{"model": "image classifier", "dataset": "made-up waving flags", "train_examples": 195000, "image_size": 24, "crop_scale_min": 1, "horizontal_flip": false, "targets": ["layout"], "num_classes": 15, "arch": "vit", "norm": "layernorm", "norm_position": "pre", "hidden_act": "reglu", "mlp_ratio": 2.67, "head_dim": 32, "fused_qkv": false, "bias": "none", "qk_norm": false, "parallel_block": false, "inner_norm": false, "patch_size": [4, 4], "conv_stem": false, "layers": 8, "width": 192, "positions": "learned", "pooling": "class_token", "mixing": "mixup", "loss": "cross_entropy", "head_dropout": 0.1, "init": "kaiming_normal", "residual_init": "scaled_by_depth", "optimizer": "normuon", "muon_scale": "match_rms_adamw", "learning_rate": 0.0032, "momentum": 0.95, "nesterov": true, "orthogonalizer": "newton_schulz_5", "adamw_lr_other_params": 0.0013, "max_steps": 40000, "batch_size": 128, "epochs": 26.3, "lr_schedule": "wsd", "decay_fraction": 0.2, "final_lr_fraction": 0, "warmup_steps": 800, "weight_decay": 0.08, "adamw_weight_decay_other_params": 0.05}
Rows from block 3 of a small image classifier, named by matrix and row number. Rows with one number belong to one neuron. Each number is 128 + 32 x the weight over its row's rms, rounded and kept within 0 to 255. All counts start at 0. Numbers have three digits each. After the name is the row's rms in percent of the matrix's.
After each neuron's rows are labels from the 100 images, of 14976, where the neuron reaches its largest size: "patch colour" is the nearest of a few named colours to the mean colour under the peak. Only what is clearly more common there than usual is listed. The data: made-up waving flags.
# gate: MLP gate (model.blocks.3.mlp.gate.weight, 512x192), inputs 0-63
# fc1: MLP up (model.blocks.3.mlp.fc1.weight, 512x192), inputs 0-63
# fc2: MLP down (model.blocks.3.mlp.fc2.weight, 192x512, transposed), outputs 0-63

gate.418 086:142120097087087144141129079129100115145119121095139143096126122152117156126157167097121108101057080135125097093127123126160121109163107112112112182110081133143064098087109150201126120129166109
fc1.418 085:093105139129130146139076167157117122174129086162148160105106049144146140094148154199152082121173087077152111078153131154126137131157119151152141131117105129113129108114078087129123109156157114
fc2.418 039:085146135084140141194113074132114179163191131091075095119146201099130149147182105096114104090060062141115125084082117165136139163080156152176111057132165126148115185132108142160108153126074082
patch colour: white

gate.258 097:138111148138115163076171081160162117118137092173172142104121149177088116174174096148132098097138128124140101071139113143122111118086145120086144098173121080101129114117108079155098133130142088
fc1.258 096:143133117084086089185076132094085126126049218085155159145179105139128079095124204121120056167067130112151157128174150129107163129160141134222138084096100122147117077093125160159130163079093109
fc2.258 098:187105068090172050156063097169125092109101165145157144128138103128112178151121078113098131087132126096152160090146171171160101142095071072140148153120090092143123133148097099190168068164159118
patch colour: black

gate.358 094:122122172138155129123144159143138173178129118121096119180140109043107173124153139119079100153070177150143152127119088121161128140124084185127103106147139095155100134120122097129088124067109111
fc1.358 088:103132098135115165142159058124157162109093138113148067138128048119135159175111159149155170101124084165089120156112118167133107160099095105095159157162108141074159155128103090138130104147157116
fc2.358 059:099115102115134084122159119115122137147188090129096131141084146133085140168136099069070121142098101123181180110138138126151181139097183157173128113083073179106146105128125142120097162138089109
patch colour: green

gate.229 100:108127135145096192141093117140076129113123131163128096084122146069114123150164110171131110179125152116178143127151115093099111164165114073219129077172181124162149149080147085087137102141145125
fc1.229 100:119123123152088221106116077124147102084145157115067069079094121089113171123133114126077114107078186126178115134132108083075110132160076087118148073129160102161153124135116076067097105147126118
fc2.229 133:153142170176126119156148121152151084158122152144078110136122118106157089131119095086144124179085159134130101126132061113131096134155091093137192163155143103208130149102123096084138169097120171
patch colour: green

gate.469 093:131121109142150114149112115122141143198088160131171097121222158137137124123093100131076090112115137141116120150178116152168146131100098099151155132147156116102142094119077151229131144156091109
fc1.469 099:099120129136128130103115142223137133103110164089123126114143153107185127134108094107127187148097175107143193110187143116070135119129072137170161134128130138093171101138124085068139151133077094
fc2.469 047:139145099119096132196145150144115084129127116159135142111138220121138143105085121162091095124147117152117116116134148126130116168124159154101147097100102095110098174153131151127129060141170138
patch colour: red

gate.134 092:166125083094155134040111127140137122116133187099057176106146101104121123128162119157166121119117109131134088085149108134145181091139195174152151105140115142096163123169127138170116186150106095
fc1.134 096:149129102109159211140081126115128113119118101146121141186113145177094150130141145164088147149168114088113125126121112075117148202147115167062153136091132142117113131138109195138081149141140138
fc2.134 061:138091098099161129136103193146179157135166135138111123146117093141141123083123151123122087108123132151101100131103144162109175133155177153130089129138134082175132076195143117127156114127109111
patch colour: red

gate.424 102:108120119123155143059094116068126053145155088169142114113152175067151149135139122138125139090153191101159088141121143139152066069136120136112134089095144127135124137113118127159135184148162095
fc1.424 101:126138189122119097161191088121115142138111178108124163155135076074116165083078096079126187110089113142189126118106116104127142157145130152145089100109120113085133167121125121126153077154109109
fc2.424 055:104159164129193156151096178093097108075187238128108103080133204105112150154163061151095124142095129124139155140177108064156117151120114082150199119088116125126143103166183154177106122067132186
patch colour: pink

gate.11 094:167130106105098098144095162130174129179152159079130143071113080114075148174148065170169117130150181123092125148107111109094114096115137096093142107135135116086087112092090073168160172118163135
fc1.11 097:135118115093103185152127052150127109113150116089156146136121105079153119120107106193061085124180145144160128180121129120173111143142145126167144174103116096104103082096139192158157155089112123
fc2.11 057:152096114155093137138176124118109088141142076131080102146120107170152075166154123127142109090090163150113144105148140112150170155133093107117131130152149181166191128166133104096101126103109111
patch colour: red

gate.422 094:142132116104193146109154120106075133106112137122161151201126147145100134112133139162164186101093143105115072127141154141117108122150096132147167144158120108211085109144117147108116137136153114
fc1.422 095:108159148090176142147151109155097089163124134161092112203152107145137165138150113131115133139168137171174109171170108188110120115156175126139103108095163201120106148108138170061087095134093135
fc2.422 064:107132126100110075178098140146137102093149089117119091135099130151092080128104102158132115156106173111086138117108134136141089157154089147158137103103127094114142140130144187130137167194137109
patch colour: purple

gate.257 127:090138098146142092142122102171136121083076122113192158165107110159071140164146134124122124136113102146164083105102142148108069148158147116088129099139142119129043091065156054156111128179159093
fc1.257 127:090133112112108094141158109133141131070081100090162154142135096150039134182163145132115141117104108125169118120110146120135060139145145109079114114138132150127047097052149058131130127179142060
fc2.257 167:107131114175093173155120139171140130111131097106132091157160097144049119113108082126130126117096122154136146135126165127134145104173113147116143114140111130134124136150194116146104085161077117
patch colour: grey

gate.460 096:123123081137135100068106152099094172164178093118162167106164049162109142142131130083146184080126166170168088177137124175164145139080143175124156105118123115140167115107111132119162143098169079
fc1.460 091:106118086211182117090201188130127151109156105098148137126114138155077128080131113146179166105110125146123100185113117141169166103045169131142146173142130156115151153113126155101130121083168115
fc2.460 073:127085185100135120190116095067134108166104084147156098085125174107114127106123089097088097119123132085074139136111137137095178235078105197193068120125106187136105122119099169122111089117104098
patch colour: grey

gate.300 087:128120073117125141109160120093106118141149083106091149113091145053071117144163115133099171077085116151133103087143127121136080172158131105121148173099124056184143115118076122116084132147096064
fc1.300 083:097136125144139168065206071149148161100123157143096162116128145095143115089151132139163144100106057149153139129081112126174143112117196152125159106189168116123200140085126116104123117155074108
fc2.300 045:147121100108097165208122120159140128143169137142164140138158168096121141104111090157080138157062101116119051208133120150102174108150156104124090127089095148110110202147119181102101140072127144
patch colour: green

gate.498 100:129117111099048115110073124127073161114161116118138135118150154160165102130163133103118060098103115159099129144132122144140155096138179075205126121163069094145117116104089128153142120103139118
fc1.498 100:107145128177125190201154105099151137143062108186109100133109098171079101125089136135081148157161132115169117150161173109138165100174156195126060127112167128102090104134141147098139154179177104
fc2.498 066:113160120137128202170091112100175115096178132112133151161110136120130101148149095120126103106114123196070133115072064135122146145205102069157161179126060132082145114108123089149138113098129084
patch colour: red

gate.303 112:091137132118139184137061102105071168082148154140132076109153145132145128076121134115103134069149135087133120149177102160183122059177083123094115183110079105147109153123144100124120157096166143
fc1.303 107:140129148138117138108160132132064137075140200128124111061101116095112145129092098151086145108198173061151098143156131206173085064137096104182131096126121084136076120176145065108133171128102082
fc2.303 155:095107157194127082123148137122102061167142172117101142164128215125116154141152140114185124099167126119142147071093127174153137101064054089069154122167114154155117123192155112160098134174130186
patch colour: pink

gate.434 108:133125088086116130095110248183131142117119141114139098090136093152145145064181135145183139122159148085070105100184086076091076093099126164152120145141160129116122087131122111092144108124092158
fc1.434 106:115133183154123144141130023058169152118153118198120178165109167099129149171094090096139144136091107188179172126093137161185139192140140080121142135141104133128135165131124110189136158107134086
fc2.434 144:068108182111110128084043164137106097153155128125093121110186175098071114146100182127160170141105180107129112109069129165153145166112109113125104151106131184138103108109121143150118108075199154
patch colour: black

gate.61 111:028130118081182114109078126142104076131111097113132178133136139078169122139152117161117131100104133115142123139165069164134175153175085128094151163110137134138144099123118173134090101149138169
fc1.61 107:077121167135168119168089146150132096127103101139136143056147107166111131108122168098094094136128093115102116127152095173160109126098105128132151153115153124149076164157105145119204145111079104
fc2.61 152:144141086135088146119150166150103128103145134151095097164129110103135097099163151136171153093130173125102167108178120115090099142203141139138134137151151121143132128129126121143081110071143062
patch colour: red

gate.192 098:170119145159189075147165083102121177187117144150118164128180144111147123160084078180145172058077096126159117160111070114102090105126164156214232163130061073163142128138096074096158074133176066
fc1.192 096:107125094089094110145097122121115096114127168101145065181113170165157091140129183128113141141139121102128111138110119133097122049145062185103161103130125135117140142158123148094093137101133140
fc2.192 089:161139155121110134126120122089143095143159171168130122129089108160150109123107140135151116110099084116185162117128074129165184146081107091124105076074096153130130089137091061139166059140116221
patch colour: black

gate.173 093:173124063171126070110087109099128124142118100103102094170079177098150133168109173171136112067100184133135146142106105143134101098149156125125142114144135121165129132137122111080106157142078150
fc1.173 095:130144113105122162137144132161122091103164179089152130118154136196130079126120087023130103165087111152090137118165181136102074133101091205150146155122125164115121154122169148107131133089158170
fc2.173 070:151109112155120110169075108112188163100078145141104120145117195136147124126128134206151135150159125082096137061090145131205142097116143138103134068149119111077131129092152080128127126120144179
patch colour: black

gate.414 103:096116097134144084131162109084129157140181129073194114117075146133133164117118119124143044093119151089089119138153091098174118085116087106166149124092148134153106128149126091114112160086155139
fc1.414 091:156139154097079157094112143111172102191114107159101123110208102175142121144136139128138172159192100182170111117106128189083154166127096120080137133155093126093160135123139139156126137180082096
fc2.414 072:088131066135171129102134154183115165124132061132110138155117110131136104150198139092164170160149099136150101170119130099118125106141121107097111201111167115121065019148118092136176090104121152
patch colour: blue

gate.248 094:159095073062129106184079102131197149163144151106119140044160177131133137105100109170110106145100177099105167118079105126116184133135133092185133141160130087145153131143052082097140179096110083
fc1.248 083:058100137085113167150156174174178182132169129167118128122090161129125095170138134151068170098126086125195110123088156121122145119062107120166138135146166116102089099172154089116167126161133157
fc2.248 040:137147141203126123099145148141144146149153138145179101152123121112150059169083134115141102098127187120115111123128153130118143168180181194043039168078155148144117122118156173128116161186068129
patch colour: blue

gate.442 087:166129104066115098127129056136164110113112128147091138124109104146166155159114133153130210115157136113136130144146160110138133162155087100102158173121149160223046083059144138145151147109112130
fc1.442 085:175127088124189089114106145155092111146100141089170119069192147098135078101158149127125094162141155145155125086060137171129161104162187145146172096138122185125092112148109149165075120123138113
fc2.442 025:135142113149080072118125078092148145064163090114112088102113151112122155120101174117096205100115171167194153138175154087109125073129128127100129138190123113155099165231097131117186136164196190
patch colour: blue

gate.379 114:094130149049138180166170110142158136134114111059149076085104136100153190129183139100132178043127159140179090218154055125183150133136084110184080153119163151169110133081116165076020105124095127
fc1.379 120:117128137084106181124070153098154124096142136159194154179157165078123163114150128106155121099164149179204071195129079051159219142094080117144093087134178144169133188107120174100072099121153085
fc2.379 168:112116114113141177152144098111185059137138154192116124094098116161111126124137147139165108088093162094148119168173085159085138135162106160088131157102135100122073153116129116138087116098120162
patch colour: green

gate.3 095:118103146145136128125118078132150140130126210121107119151070081153120092138087155161166137071084126094093116131135125097116157108097142099146107149158100110095087105117171158106127105124162071
fc1.3 086:094119101147121150150159193099162080122118147144152076134134143125131162203153137139164079092179127107080144161079139131112118106123098169168181131120133109111160152091166157124090119065097111
fc2.3 050:139124135136164162093143102100088138112142139194131167116109079160133102105145097154065132139148135096123110114187161141124137149133126084190157164105148121114133078115146167085091126151211136
patch colour: blue

gate.402 091:149146118116141157112083090120135111078166145164084130124122101097156121102116143142052120108122122127187128156128132069125113115129097167143119108105147182109083052147088112163137133098121132
fc1.402 089:114145107122102126102079072139127126032161187118146079122123141160113145143160093125098110131135126130135079172172111085124118143155113136092111132094131180057091110113119100159118138107191137
fc2.402 045:153100149091121145132156123139159104151175180096140170115195137153120156142127106083141102121103165063124119153125096162115144138099077133117130176166130052128137158095158101110142092179101066
patch colour: pink

gate.36 093:152122121136151103094087097185186138081153184133145135117059106083105161078134174159096149092165085110211186132130125149106143178135143115089094181093179140130143185078139171149158174124147089
fc1.36 101:072137120154156187114106139127102111100110130151226127132081071127160108093152182139087213146085133173146089155188108137122122149083116067093049141157121126182110158092102170134126155071128139
fc2.36 091:153094079098116116091103127156125071118134152182119173164101171110081168108139140111137087109149148143129110056073084141139123095118124123098139105206096171157112172108137076114090146123078128
patch colour: pink

gate.95 103:119130084125141147169108123110158157104120165142165124142125114086105128151145159126149138198150117142136091145159101150170128175131110075107173126097083139178070193154068184170071130138104177
fc1.95 104:165124157167121106158165128194132071094142134146099147101040160111165118120147125125133150123126146099144183131073123112139099095090089158146113183117104117075119092088164154109153131150124136
fc2.95 059:147125148110123142101185143114100084196121120125091154177161188120047093151120041100174119160157082118163103147105122193147121152115132130079135127120120145125140152115148138107105118116122156
patch colour: grey

gate.445 109:137127135184125089157103144125091155195132160101151174162117161141116154164105135158140092064123157097148110146141104138172179138137133117150110103115097171136147155143148195089104076157170149
fc1.445 109:101134095150100102079114145115148124159127149145180163121150141126126138145142157088104113114101091120120155155184116155122123073106132127120204108088115155189125087135117119063129127193113080
fc2.445 156:146107176111051077093172061098096136121123202199124101192140058048104144148139133139172098127165157137127167112120169137135119127137175112151077124075226172107092140113111137153148066094187166
patch colour: red

gate.68 097:101109173140139103152115111068085114136165115086176144123054104085132084091129102128060222111136158108143104127111123087183095099140182188156092091102120171128129148072142148124099125139186099
fc1.68 100:131142176121185114120141098169131130117105093131088139111136111146125153147080161161120076158165088144123099096123134042122115139086089138134146170071113096166216085132120158148093095104146158
fc2.68 070:126128122176132119161124108100182126150146130152097163101079107135113120145118117127061145113090129125139139210116167131139138080098124171085070136147127131171098135092138088079184143062114104
patch colour: pink; white

gate.223 099:115116142120107113092125101128131112107146074132144115147166112179190105118071206104104137119076156084128073124181147183162120122181110138143136141141142119113116132148156152082184125144161135
fc1.223 106:125131149095113129169051137115137099155164041143160109151185142118220129142139119133115092117087119106163157098128083189136144122177162135144134119081110154148165169141157137143143074114125148
fc2.223 109:134169080151126080150135100147169137117112124140099152117099108162137096145093140113083142150159087147099132156158153086102142180128125154114137201189159147096130097143090089134136146176144138
patch colour: white

gate.308 099:078133167132093088109113130141111156160127110122166079149176109133117090110155103110110154101155186155156059173132056117125116146153124099156138152109121130115093062127123123109128134145172106
fc1.308 098:158122103144160039134131181133071156136124158157128089090117083123141111141158152070110108121099069173150145106179195136113121147097122169189072060100137156170124086163160132073123106065117106
fc2.308 073:094110122079184112150177187154157105124129132148130108168103157124104168133115145173095120166090103143121118107125130134171093128117095155090126096169092148098075138092134140226175095119135108
patch colour: green

gate.277 088:073148114138116152162124089096170173053133149134113135125101106121142140100084142119158130112093127114069143135158068092120104168142100077078155161179087120161106094115163136126131084160161127
fc1.277 107:143118105143123153108104150141153129058139141113159097132154205170153156081158168102189102099169104106143142102108132113103158140099146146153202143140148133181101092122120134174107094141193172
fc2.277 073:111125138132145080070170171130112119148171102118116086110176113095028127096069146150093129177117107109117162108123176146146111167181123132091099176208116153116158142133108042102138094105139167
patch colour: blue

gate.270 088:105115153101036124123156045103075173161145142168120081164166127125106101122096135099144126106104104134128072131123114177139117116127122149201149106160144151106111155100131158135109122103078085
fc1.270 089:094117018107108193110110114156116097089125179119133139103121211155094097093095098178140197181120147118103126137130134174182072134164114083104168108161126125162145152072118140115120141132117157
fc2.270 047:158115145088069158125143146100139091147131120139166131116118126140128152190146149154131116149144165133105152121121124068085095110103091106128130101115135128109097172116141114122114074095149106
patch colour: pink

gate.115 104:140143109131140105107155072116101137091101147106089166122122125105122141153128186142112120119082121096140128146104092099097124127127105128098135078164146117160083133164123144195137115136105146
fc1.115 103:106130144102113087113135166152144123164118132169156100126134151182140122125164120130161139106168114147141165109147133130121151127104147160146124148083107131110172112101100122101122124139129077
fc2.115 105:114140162154180111137059097166114146106100123135124065081090187125118084198160075122171129154146071100139202108143110086152070192139138098098138150112169148155159144100118119173137117173138094
patch colour: blue

gate.408 083:127113108186145135138111062142120065068187129126136129151127068150120121132144123081127132148125132129186148133109096120124096080136149033161177131100154110125127153168178107137105143177038127
fc1.408 093:149136097161141087104118081120102048124126084135104136117119145164150140178154149077143115133067147118195098117150104091144040027071112120137160147139149143042098094137136111126137105111078164
fc2.408 032:089165167120088125166121084118177141095143181099141054141141102085105153106138168102096110060210096175125119170195180132171124105184190180097111102156101110132175114111117164179097133178170142
patch colour: green; orange

gate.299 099:170124096165193089100117137099096152104129048132068116133142127128109134138099041115185056148199083147128100126134125162129084151133154119163113094102117167140151139133119125162098172093175140
fc1.299 086:110129088133148106148128087133116154123152075129140139163183134136082148171123033153158108133142081117134123137112121135095104145070149081076193121168120138189135151111166079161169148112167224
fc2.299 056:129103143147054150131080122084112138153127161051113080099107048137115152076127140145063147136069128113137109153140128105199125134131106182064132155114094133124096074140113116148144133118119121
patch colour: green

gate.293 091:131119116178111081139086103076092152084126117107080099150195163135162097105096163152140131114107189072159038129152120072125152129112123158054082138124143177065155132124113125128114139115071078
fc1.293 096:132132135131159131089086148107145131115115090099155113154148176093107091176132106116161124127164189105196132087135069134121157158136080100147161088081117128215112091191091136185128148171117112
fc2.293 093:105132149137094066169145110102086148113141117173084145183107163176149139107158128124063149066132141130045112125102117119120141141159131097116138153112114156052151120045205118120142168179105159
patch colour: green; orange

gate.254 111:137138140134162176183118150151085113050127128059166107090175068134193158115096174136149109094071088105139126125173132145156127070164153148107078128131207138134100165180115114132155109074120070
fc1.254 109:165117108148118145149111106148076125168157156146118122119064140108109163150157145097139117125128163125132119156065213095163091090085178143130109081076162063154065138048144102112097128129117148
fc2.254 142:088107130125109168089118140145111122145138195096136138162133161194122173125067148192150153065094123138175180148097094109162112157069117077113127123068074123123136132168159124122171120153089175
patch colour: black

gate.319 096:132145110102119109094120043152151140150184174151083128134133124183136123134122126150095097115141119136130119114174138161136161115104049129132086160078140151074104125068145154177137173133184150
fc1.319 086:201123145070086084090172114149110106073136116099132115160122144103132091096127084083202137097102139118116143141103190141132058118115107147153146111112170149104147100146123065200121146103132116
fc2.319 041:082138111173169084152157142154061233133085105094112140108140078096158152121094127080178130135149174106145125126131196099115117094114083158162165110174123135134131143107168105152153179105142123
patch colour: pink

gate.125 096:123145098108098157094092141062119167139134060112174137135128143109195098135144148107082182094125093109139097100147181100096102125140176148130126078111122146118156112171145115108112129100075091
fc1.125 095:104113070109088156129152151101118070162158134156134124173148155104144097127096090093112046145172111087123071087106146146114113117117121160100114191143127140105142143120133172086141099133106124
fc2.125 078:085167068125132138108085133177167136085067076124111137123138126136129153104083121147134201176152079116125166144167087092164113100134076078078142152132176135151084149151111134067115144145137185
patch colour: green

gate.286 103:238123114133145172151128163127127124124211137113109120092119191126115120112115144138151167131152174181182119126116107107155171117163091168137143165089143168060103143203115138092147075135121099
fc1.286 101:022128132158098098097113141135104148114054168109164153161158046160112155117129127123125082079109105089099116102137144152127095163081151100191098140156084109216197110092162144112144134164082164
fc2.286 115:173163092111127141111133121062187096180137199109058131151151165093195086161097140128155149128107061118119126167175163116128164121087127113191104114125099130129099166101115187162128118152131158
patch colour: pink

gate.397 097:107118095134106073158124196091134107109100144073166131121161144154143126129114157116099168117138125076151151092204099157182091072192132102152098118118127117148136070101155144180144151120123105
fc1.397 096:137133084161186139146123132133117145134170106078062161070166089136115121106123122138162120098094114117149120141150151150144122122162158132129097114086146147163173112122121093089150096209134111
fc2.397 081:107068117118098141168156137130174164097172116164122108078165147087091145136085168125134110104129133142093138155104120090117083086129143144136168117101131132139147149084088136126111122149165155
patch colour: green

gate.188 116:155124182065153104068043134190183086148181106082141065135147099150157091124161165137169076068163111140157090134127102104145152179090110107129127115166155121076150158147142166144046152159167136
fc1.188 108:141135159093114131102091113127119139130131134042091046105148101172109202103149141137167136104149131109139142202139154130069101181087146129145118108127191165170169146115117137123094136133159138
fc2.188 164:129125163139187160155111085053160137149123157098162054166151147155106103151107079137152078160114164080128151135112164101074123188062183123117153167053117119097052108125125122136105175123140093
patch colour: green

gate.443 096:145141133159111127096138160073121084076153136119213106122143083108167147030111183134078143138108087139160148138168080171164152132165108208163115152093134152152084133160105124119166092127166167
fc1.443 102:117127097115133125204180073102133179210104120151123103123084134124095139158091157144189116153129199113087105152176130089095122137067082058103113121126116107114138192119137123106123173120087110
fc2.443 084:150078156063120162096121141144155143171127148102156153168143113113178159170154130115168066162164105092035156122085064174139082131093100162104108112100083162184074161113154154132132096138141145
patch colour: pink

gate.499 088:112138137103090099063157101156124160148166115127180154108134105062130114195110121104124154069116128184130102182090121168110132088142098129168170136152136138092066118148139153143108129149110117
fc1.499 092:205113099121140178144141132090115086096108168096110139168069132129120131155163141159135139117126127101147105171097177183170085171141102180132065113120136111131130153076113165103164064134141124
fc2.499 075:149144189131115139151128113104119150142113139074124165119148097083146170146173124127151120110065142065102150132148057127068114114138079132165066098129168185086141080205090142107059120155160150
patch colour: red

gate.362 106:124139142160139066141092105150079106182158117126136085128188139136143085157131122102155139141135103170138148143176110157196145079125169126137097126148189163107050125173140084125141166170122187
fc1.362 091:078124124147145145163116131150124114169141105098114090096183114130173139191125130114172121097079090112113178183140080146138138100129131105152113099112160143136102101201152142133176081182102154
fc2.362 106:110136098133127149126137151157097123125109155135146140147152164095144079122129170099078123110143150104067113085155162139152110106145108116150109091107146190094155079083153096165073133163200079
patch colour: blue

gate.78 097:139140144126143097116075103121146076092164175103178125133136105062142104152160144131138144108158103084156149133118126138150149153134127154097136160109174074078172151163102140152221122124125104
fc1.78 102:179134170124154155103151110124132108059133134165178130087116145150140078064126132119104160117120115113115108120095126083101119109088113182120098086092150121119090160149136172116095119166080149
fc2.78 088:098133065153112181083094159119117166162207135087116116153189133121063067067119157135178147099155091125110137169132097170149138102140163120097105166116104129099134156155118160152150108079106100
patch colour: purple

gate.62 091:207090148141106093147135172132150111136165100087139122162128149091107144095098065148143115132116166140115090125129144122123155122134134117130050131151146124164126141184115104109083163127141114
fc1.62 104:131126111155128174143113099098108119099110148110154104170140185118151129106155100143136117159148132117103138151140125087162113136096090173119135115157123114170128174030164141149110159113099155
fc2.62 048:122131095107108157105137139124124085115122135120116152107190065120087222140123115096174158089122154159139152163053081103128088119107132139123158102117059112079113114179174141124148058102131139
patch colour: black; blue

gate.309 115:146130121081083115137101168124132105109093085156137090126124119144153024096134103125108129123116142172129119119091049105119088116152172106126134109153096160177154091116147126118164092062127128
fc1.309 112:120127111123096121044166152109142163145150182090144200130144136083103138117121178116168119132135141160186136160179203111135113086125201161105060127123197109115177142112103094108163153182137131
fc2.309 141:156069064078115215088087139126161090133151110173134099079089156133183055136102104098157085135081076129108110153164158125153188118156105112154136127154067120136112112088163122094147185149103106
patch colour: green

gate.193 093:163135114118177094186134167188161163139143159156120133144093181073143120167100144115118075076124165156089105169138105078171150096137059096079184093103143075169100090133126202084116164132117102
fc1.193 093:104132092102105100055174143156151103117153172082135113178124139176051157141112128102102117165149128071162151118107176136154114137135136147178168174150115162106125174135106106225129101121090158
fc2.193 067:113141109110084118143103148105124177156154153127095150111149146075200182133176123139147110132131116130184143099066129120116183100072152154113107130168177124189111115153138115133100189165146123
patch colour: black